From a checkpoint of a small text-conditioned image diffusion model.
Model: arch unet, text encoder width 192, text encoder layers 7, text encoder norm layernorm, norm layernorm, activation silu.
Training: adamw at rate 0.0012, batches of 64.
Data: trained on made-up road signs on poles, 1.5 epochs.
Rows from block 5 of the denoiser of a small text-conditioned image diffusion model, named by matrix and row number. Rows with one number belong to one channel. Each number is 500 + 25 x the weight over its row's rms, rounded and kept within 0 to 999. All counts start at 0. Numbers have three digits each.
After each channel's rows are labels from the 100 images, of 14976 (inputs lightly noised), where the channel reaches its highest value: "colour at peak" is the nearest of a few named colours to the mean colour under the peak. Only what is clearly more common there than usual is listed. The data: made-up road signs on poles.
# convs0: first 3x3 conv (model.mid.0.convs.0.weight, 128x128x3x3, each kernel summed), inputs 0-63
# convs1: second 3x3 conv (model.mid.0.convs.1.weight, 128x128x3x3, transposed, each kernel summed), outputs 0-63

convs0.97:459496468514469510534523563521458510475458516517500441486498517506487519496442505511479539506496503491508476512478525486472559489518494535453536487484515498486493452534518477499499462474497507
convs1.97:553496518523529450487465509498531463529508466485525557513453478500470521513489467500517484541499488527500549499524487551477478505496523450503488530502476471520488473476502542520522493510487510
colour at peak: white; pink

convs0.32:499514478522536484485520512485496518515493548523531461550543507492483535500538505523506527534524481493478486563500473501524574502531495501503507462521512506456494486507523510504559454504515492
convs1.32:522475474487503498519501543518498505481516449492477500485483458535469475530447481469521487529516553489494531429508489500542498495510500499494519526443490503547531474579532515502494522523494507
colour at peak: pink

convs0.124:495484498490504513486463513533504494491522513532506498511523492503499517512546506540497515508535468460516480525444495485512534505538518457494500480520496454481473552511486491430515494478488511
convs1.124:482494474505498498518498493507513470487509493473510482463465499469512504493483495493508499507478514523482511511516498522527456458493482543502496543497490526516513444535496555511495514536485509
colour at peak: pink

convs0.105:516503484500515491484489500487523481503521494481491492510496496488543498511465509484533546506482545437520508466491478491491486520482549501530500494500508532478474461504482482544511504487542495
convs1.105:519507555524489507498503524519506480476536489497501516532479511530497494460518521512496481541506455530497479568500497554489489517490482454508508527513486497471513463477479517500540517507514478
colour at peak: pink

convs0.69:518515524483478505531538541539447512486518482517502470492477494488532508506503540498467473496472512533493527520542505544537492507491532505479523527539482521499547502513500530467453538548483487
convs1.69:497512483520513494491471494477514496489492515460494512515545508506493491472530457521514508472510477404496470484440510467474529502551489476494511499487510471485474502482488413549520463480489540
colour at peak: cyan

convs0.118:492494546503500520502518523491484553515486539475532510490516524517431440492509450498488489520472507532482470479513506499487497492495471536450496491511507457529501540515502488454456528496453511
convs1.118:523491566520526507481515464481508509522506502539518516525503445526487490496480512464471536548533526492576475482504537493546503511496488483492500507478480516465508540505497504485521498493496489
colour at peak: black

convs0.89:521518494517498479458521488443528487507486515502519537522497460477506462460504473491503492504477484470531495494482518484457529487535494528513486509468506471502473470499468464510571461493544503
convs1.89:459475531483511537509487472525514494496471489511519477477490528557487561530523561489486498489516518550485507492545548549475489495477511475491463482485491514487534491489490539502483516497481487
colour at peak: pink; white

convs0.73:487496499517511505495429518504485527472512513511510511504527506477537579506498520546475490482518468510497485537501475483500482481521521493520461520489474527508508508468520550480500484515487469
convs1.73:529453543484533488477538481489517476532468442504468480474446457492504464532493512481504461497487484545521560473533500511470523472483518521496520524485482514517509495556487515491497496482485542
colour at peak: blue

convs0.51:528514536501508490545514458491467518476494469484485497483474492504534458466505534479471489521512527462527481514461494487504509533495483493491468463500472491463510499494479485489486517487467485
convs1.51:517508542506533524461510487469521491541532473515502547543495474535491460488483540480484505547466480521520484473507507494495492496514523480484548493482480531472525457521479489514542519475482488
colour at peak: grey

convs0.114:519491540501508529478484513511502502489502526462515508523493486484489463496532489517512493514461534471495528488466489469513490413476480529503458540516538501526493457504481470519489545493471529
convs1.114:496494459516536459479503520475497478481515471503496483493479487529586547543522518481501506447500501503482511501543497521473506520511514527518494495507477537494509522513494530512464466499503500
colour at peak: green

convs0.96:476480542518506505463550501483536498524490521498508505478534515513509539541485532476517518509502508524481487498517467519517507478521502495492506498491541508494493525554500517519517483510528559
convs1.96:520523481496509466479521531494497488499514426491524493487449454502481465489497499516519488532500499500517498518527497500492513525487535478503491513490491530506551485477547518485505505523505464
colour at peak: green

convs0.56:510484499475473504504501516474456480473515469486486492450503526488460472515472458485489538492500482523492521512465485496490499489476459453446454519510483516499482528481473460513508519482453502
convs1.56:520505518487525466526446492500509468535501514492496513509464463513495527525539485488506450485566490471493485485488496528459470468488513496500503513513489483529485541498526507527508477446554500
colour at peak: purple; blue

convs0.54:481515504506523506488487528530517455528481496520531489515512508494513494515530521497517521510508488517436541496480437496482509498524543484537549504528529542508530490498532532531504490527530501
convs1.54:503499508517501499527512480467502522483516520472495503489538489504482455461506462505497491481491503429514448513439522472508548510527476503495506514451505462486490499495487432522529487485481541
colour at peak: cyan

convs0.82:495513523457498477468477487501515488543520510504471518461469524502511486494473518506534531550523516479536529507498479487538472512518522495508520531497489471496490549539469481479510545499493487
convs1.82:477509520509475509492518477519509535487504513491494450506507539500484545490522541523482470518516497575479490544574532521494506519463467514475483486507512508463520490470482537498495508536500511
colour at peak: pink

convs0.104:508522485497535482485484529484531533531547522475504514542511508487497481491535454509521471494461490470458488511491478466453512510552517505497509503492487503460466468465473468456463486527513540
convs1.104:527473558511507540515527461492511508517468503524532500467484490524489469473456518479448535518523522495532464507484518475551517494489483487484524484475483550482521502547510525484523544525463481
colour at peak: pink

convs0.12:488474516448510491512468490518492544479539491504495502454505529525509526508491512522491490497540530492510472469495523486512463549492505513523497560483514515556527572473477527517462542500516501
convs1.12:514497483536491478463534509482510469539464502500477466523529460480494516520519515526499494516492463545463548522557500522450502475494531505475477457531493514465516475501493536493492439503503519
colour at peak: black

convs0.21:552519501485458482489505480498468484480473473470508484462523477462525503507422439507481515501550512471535534493468495484497504527492513514488451465476499544453517537506501442496520489499445476
convs1.21:490496538512522519533457474503527493503517510510478497541496530534457546465552519495517484545491487514520477521514546513475492488544471482522453517521500464477430537482476493530537512447505492
colour at peak: purple

convs0.18:488529466545490515465523484491501478479462515528515517503480477490481475460480496481503538492467461468505476506499516480512511483550478520518516496505484467529477472451523491516549484490508522
convs1.18:504477501489554497492443502490530506518508494466501505503526519563525536517482512518487496461504524511505527475537505536449491523514521476477470503505493518487498546496483487501491487480500487
colour at peak: pink

convs0.5:521527514510467453503478483494533512498516501527466514496518517475510512496507499522498493497512553500530515549469491491484530501499535493534488493495448494482482552492472516496506475501459465
convs1.5:472499497536499523499512523513462522474489492506496459492497445529506505515496536485505468505504513538510473511524499475479496520505473508449464533479523518486523519480461515462504537526533492
colour at peak: grey

convs0.123:561482497494522498480523521500498491522503514486491503555515479492518516540564466511504493510515501527512504573502492516512505481549506492502479500481533526477489531505498539517502435545492502
convs1.123:511493497496498525535469544518478525481501479521524514470491483546492497504473506450529515536544570487514480471469483461533513515516487494514493504443477509563501505526514510481510541514518485
colour at peak: white; pink

convs0.122:508481540480485491487514460526462516499519510505462520481477525486461495517500506514487453513484526503576486490468497461549521504477478489498470526514483481485477510531478505455499538515457491
convs1.122:491492460506482483541537506505491528502513508498499489442511488508528490524495506509501496479486517504477489522514521459506511556519532511527490476473500548511585528466489530509496498539518497
colour at peak: grey

convs0.44:485475492455503542535534523473455503465508468556499471451489495489502511528474532442517513520487499532479464527509498496492521530469492483495466467480486519488492501513565530546484542486474502
convs1.44:535479521517571479473463511506522501543477498446495552547483446537497483480491490529518509513520473501520490510500495513500477475482489491490498529534483500497475529485483486481525528483521492
colour at peak: blue; purple

convs0.31:500485515501478495481498488468521486500508518487511495550473514551503476482498505530491513477538458500518563471518507463434464508539524536496479527519484458494550531504444513493491469527483502
convs1.31:538494566493513531519501463491500506530462495533549514447504496528488463463457521467457533533523530494539469506482528492529520516504470492511512518480499509495471529507504505487521532545449482
colour at peak: pink

convs0.125:524521471484516487441500523454490475540496491453531527537499470468492494443469476502513479505454534481506474520472497465504528480534495506495539488504505506490449492512521472469509474546519494
convs1.125:471464514518506497542510473527524520465512509534492450466501531528504534524533527503499495501524513526497460496520537490505498528482486498501478502495489484497527512505466556509493526496447500
colour at peak: white; pink

convs0.2:520504478512501520536489494509504492489526482537516510491516492490479481557499503467526531471495461507478581517522476518474494469535501476474491506533507550487498538526483544501514474478497499
convs1.2:525498520491472483520521499495468497506455513498508493460459510477522481490535498498477466467542514517504489525461505498525513528460480552530496516481498462534520480467527535479475487526513483
colour at peak: orange

convs0.116:500505504520517515513525474469489524480514517489476543501519491483462485474472465511501493510527520470506475492486550471514507500494469514461513535467487457491488505520484494448516503461489499
convs1.116:498486528474508472496517509514503484518533511516484483457533503499524547542503543489466442473481544561484536489547488507480492536501530479499454477482497549499541513508464543458481481540490504
colour at peak: grey

convs0.111:482457535462486473485463474494488513510543496497483514454490499482513532534487492507511471505532515541535463503522505495505466523468492513508491522487501478515496555470487518495490553502525467
convs1.111:469515491536475496487536513488499498503478498500463466506530488474492497500498477513521505500490511553480527538550465517504490482475503509493490505537484511487500481473472562487487475510490510
colour at peak: green

convs0.63:520534453515461471498535489475485468509507527491502475498504486494510455464516481477524516507450458495478511512472545517523535497528478547492525495507532503513525497521484502532484501522504509
convs1.63:523488515473521522495471523503515524512483473507538488495459475549486511492463497500508535533550531467502470484518490507487505503500514440489514511486473527510483493509548465522539521522493488
colour at peak: pink

convs0.101:559526474511494477490490507463513472471527485499509460538491502483507472488535464493487513488557492464498505518448478472495532529485492472506512506563488529489486484529531530503497475504508503
convs1.101:513480542510490514540485538503491515488509481522510492499513509561478473511480535458531500530528544522492459525475486499504513529528481461510489512456495484496470523490486477495542539516524482
colour at peak: pink

convs0.40:510492536466499508554491489526468529462552505503478491444504557533510484509487517503473469479548501503498478471494477487521486554477503539502482516472502468476529540503485479487479529490531509
convs1.40:537474489487513466455520521490538470529489477511494473487491455472518515518464508512514484510475514518502533521545503509465504478514530490485464517539485526515491486513501555470488457513468486
colour at peak: black

convs0.7:450461437498485493466480550479525511526487550484507538550519480520513482439478477470489505455539472496509476443480483496525505479482510524476519476475510494503491475519490452484488513486513517
convs1.7:479492531534495474516484512522519460497525494510535475462534550500509496502554484530501517507510492554494489561505480528489485504528485485536508486520515476450476532493425573516514481517474501
colour at peak: pink

convs0.100:485496461497520503506420512497485503486524486498517504512522540495503543523534517496479500530489482505481462493498481495499494598482504480518476472492499467534488550464522517492460526515498490
convs1.100:507481560511517492492565504495529506555452505491486505489479449491489457500469524504517489542490505515507519510550490478497526473475518485482515498495492512476528467490482538496522475511536522
colour at peak: orange

convs0.30:453527476548537478470548498482532481525489501492495530532483502511538494486475517484541540485467539494516508489503463529489522491535534470513506491489558503477463494512499508536535474487530523
convs1.30:543472531505481498495510521503542490514493485511547517481468502514499465447496501514479512554531480509481462537501507512509500506474505468514526513486472501524538475493526546488557527519505470
colour at peak: pink

convs0.83:469524512539474525500504498507507485529499517497542489489476537483479540511503525491520533505485487565468454505555507524512481475512487498486522504564515519527510441510535535506484550497493508
convs1.83:480505478505499468511498490464499487479507512483485494514558500500516466486531451511493479447499479429508486491437499492480529513531508485499512506491518466465499515490478405527508449470475539
colour at peak: yellow

convs0.15:514490532519529522543486520463507489506509509467543515536494486545515502479520496495481459518469529504469481477500484494483475501487484535481428489495506478524493454494484474488490511485480499
convs1.15:526490560523522507461509474485533521526514485531518526508473457528488473483460518470471543556523523495556472498502511482521514516511502473477525505473478534488501544508493506491526541527484495
colour at peak: white; pink

convs0.28:523479521528517511539502474510507502491507488443518477504481466499496522517501511503486502512532533449532475454499512478485516485489477488489502519481462501489487486555563474490522505467472527
convs1.28:511536477497515484494488541482486488501546487521491509528501507524511491543515495470531489532505491524467492502500455506500504546536529480505498494473495506498534511487462474487505508522538496
colour at peak: grey